A small image super-resolution model, trained from scratch: 32-pixel images, widths [64, 128, 192].
Rows from block 3, named by matrix and row number. Each number is 500 + 40 x the weight over the matrix's rms, rounded and kept within 0 to 999. All counts start at 0. Numbers have three digits each.
# conv: 3x3 conv (model.mid.1.conv.weight, 192x192x3x3), inputs 176-183, a 3x3 kernel for each
conv.143:375449409391451467439517475518518519504489503475484483492474518511509532482522516480519528465496483508478512480486472471513472515501453538546531559510502528518505577575515481532519470506513477496490508506550524496453
conv.144:493509526527467494476467525550522573548555462516549499664617403447526536502502445497517524444465474488521513553541536502498538501518536471567499525441505521427460493493411512489446496525523448499485499499519515467510
conv.145:407411461393270383358349393506428501446615470498425455493481488479529493464510471511524527517418503490509517486463495481579507497512528479473496501455518525520533484528538516534465511542507494460480509509490525505537
conv.146:507497493560513486522507501514534521506513501513495510433413530439476501430496518496441476434475461476452465507515473524564492543530511496460550521484499539488503484548511428523522480504577513454455495430470488469440
conv.147:467569486536548491499549461505495521535546527518505470463459505497529514465479479487522521438418460507564543421432447450428496453502541491515524511473491500494475480472469525432511504564488508481467513500445469420455
conv.148:483463488514412432710569485500579562499513523504476494511513546493505531454486509503465496493499485471541460509495493491535528538533527482498499519510473531533536467508489466557521488485518466457482550500474549526533
conv.149:483514502487503500491498497504506508538531516519525533524511513527509509464470481507510501408448405372392345502501530580546538505466476484463469470469439557541546506508484542491499525516513496493498466492459474480477
conv.150:502456450528564530476520501482414412445527436504414449491498479525505487477468437489482503521523515510534518505477446550559492496563498557486507498394478507507530502527519548545512519557529436502480549608557455482470
conv.151:502493496461491493472508524495507502476466501505467486430524494492508450445450476534573583488513538493544598511563507545530442526499496522488443581581469464533437482556517494484515482461470477476496529536515471545492
conv.152:526523556530468514552466511462494457489484513483466476464492453490442483476441518506517513517474427488465471524449536574449582520539520485459497467467501524494508494483474467498535464507475468553536487480518533533465
conv.153:451613476455387470443430438492606513511768467474465468480482507486489493511521501503500507463472470483498489543507516549452514519479523514483506484465451510487485494520531516524490442524500508497510514470534535493470
conv.154:547518514481482490528508504534501439468526428531480497463356551529472513487411492490559522448473564485494457500490476515523519470564499518489461480519423446499461436524575457506560469492502465424447470470486499487499
conv.155:512524511518551558471469477460513483514537451481495504507528465490514473477489452488516534513469552524520472364414457478554569432534569458496494470550566505504504466518493459458404489434440493506492486478451495477453
conv.156:488480480469503477452487488496535504505558489466452432490521440476507494457509465513489499540533581535548508475500527533522564512533537545540486535542519515508475479514513496515494469503508502504473478498411476440452
conv.157:502474506502469507445469496509471485476336401541488509521474501547493486480472488485522493485565451477449439563555531529498508511445441530508470473429478517480511507474480524512470483494483513492543556506489501486436
conv.158:492478448505457454509473502498536498489487554504438457459546464485510473502490502477505509502535498492507515455535500513565490490542425478490529489450477509517449476492482508482520533439500505533484541557505486514500
conv.159:474490490474546480447452527541507492538198492507487515516493504497475490509546494478457488502493542459472480499522518528470539491481503523562526455509526523474522493476526481455499517557469441500506546538504539473493
conv.160:450465482506497470466477467516554566513550554510473499503549515525533501477475493517516503511528521516533505550513560518537578561590571561510517496504504549561521492508486480508500519490499523548482550593443567511466
conv.161:469463487517482485521489494497477482501430513494487491494487531504519529496467493476491503492257476486444475560568530531359526526527495481500498448693452506532517485488521503543456468514484533523509545582552517504497
conv.162:487499517486521508475496494534510512471508526476488496541226530498355532511469490495506492446494468555501527504524511536557499491489553513514479553488516541524479500477555431513572441525589439481438478490468459481455
conv.163:548521459517482507538580469458427469474483471475445446336438495453445446414422444516534523532441582562486528475468465497522514539552498486435472438495488470487464433557474433439438465480463495458493505482521526520512
conv.164:502485475534482484530500520518449485495268496506485510498498504496517499472484490488504486491445475547447514516511484489613505552520491505534519509430526510541516483491505503553515510531493502512494526579466510515477
conv.165:493482491501436518504535523477550559474405440544439512512482519523538531521503504519577545507500505491502445510555512521532526532478483543511537514428467547471595480483513523527467500516519476508491524458495538528513
conv.166:496519500475497540616594575492467501488466478506550512538580484516490517508491511509449498496521506443454474421445376474457481496468491434474472476477512541517522493510511462536496462498520480500515490474489523464533
conv.167:502478504526541518530538497517478469469398468502490482433484495499503514553547560480477480496467511526440516543515487544484500556521497460497499468498476485519471524505510544439448572464435535500593527478597509490565
conv.168:495501503512506501511510495515487487534496504551501512499500488523503517500475502552522523459467491322338371489502601551517543480450506488479492398342405577508570511488515485490527499469482475504500557539480489494468
conv.169:484494514530644506487556522499514457480553519473408406522522482527553522494498522484500546504435455502472515467497509519553525501508540463537493521490574531550484527472473481509550533478409511478504551582513493478480
conv.170:536525522486482479497515496459502483450474558472480505558399477531557498526513527510515549629506450521488470534532469568487511520475456563488457507465523494507509473520487496522529543492454473484460455509463480509523
conv.171:452456557508453521482458457470546478492526383473497461534550546501506510507538522491466508511434482559522533536505488500499497451461474589560511526519482503453469502498466507467514523474479549514535520448507499468512
conv.172:430246526381197586339456512506523463509416496489478458508517479506513487522505513492478524517438528517469504479491514507488556515483511509510546483483473471481482463524504491501519541535506484490483508539516474493510
conv.173:513439414471489404466452457515545520498556574494460467486519475510543493499452508495478467470499503486470490611586589566557533575570559506485522584561573562577544566531474504530545555508530529511478548559463508515446
conv.174:501497539486496512486483481523479526493481523509467489504494478504534469457500463516531514490494489500505482534565516467492467451508460506455528563526585534458547516532513472510450487511572517536527551567545530490533
conv.175:486512471507557548442467504509534548494480506488525487447464452486502499501443520507452539507489516515483502540514517507514505490455470527518488545509477534479558454522470493429494516468454497527512565474565542508523
conv.176:486398437475562515470480484505576575497452513525540516489508476539491502498406493515467495489560418473538527531474464537512499529479534486496486492527483498467515480475527470440485485448474505481488511594556432558557
conv.177:461517515502564525449509513466477484469439486474524501547523519521502503490500509569517546498567508466477467477503472483499483509503501504518508510527498521524538554531515503495538484462503513539485554491532543594567
conv.178:566480530511465430423436403482524478539506508504546523458484476487480468517533513495478489469456537476448485485450354511532449544490491447466419505517414517469419503467505453453483505494488531538523483514525553536522
conv.179:488408542502503533516643577529540502478609506483517504511504510463499482527494463516511476526476510528501501452467453457549472444493443499508502460493519480482510493487466520519505517466499503502536540578526491519528
conv.180:484400493513492451526535520499373519562371530469515504456440538481453515523483481497510531540604533492463483540532511526519484567505530530511506486490461504537496504465531467509493453519474501518501549548538551489507
conv.181:442309437460478389410464405477468460504514455488488520534509519497534477503476509536524503520537539525499508441456474437451443449435415521537489498503495496500537531510544538562498522506528504463482483450458535467492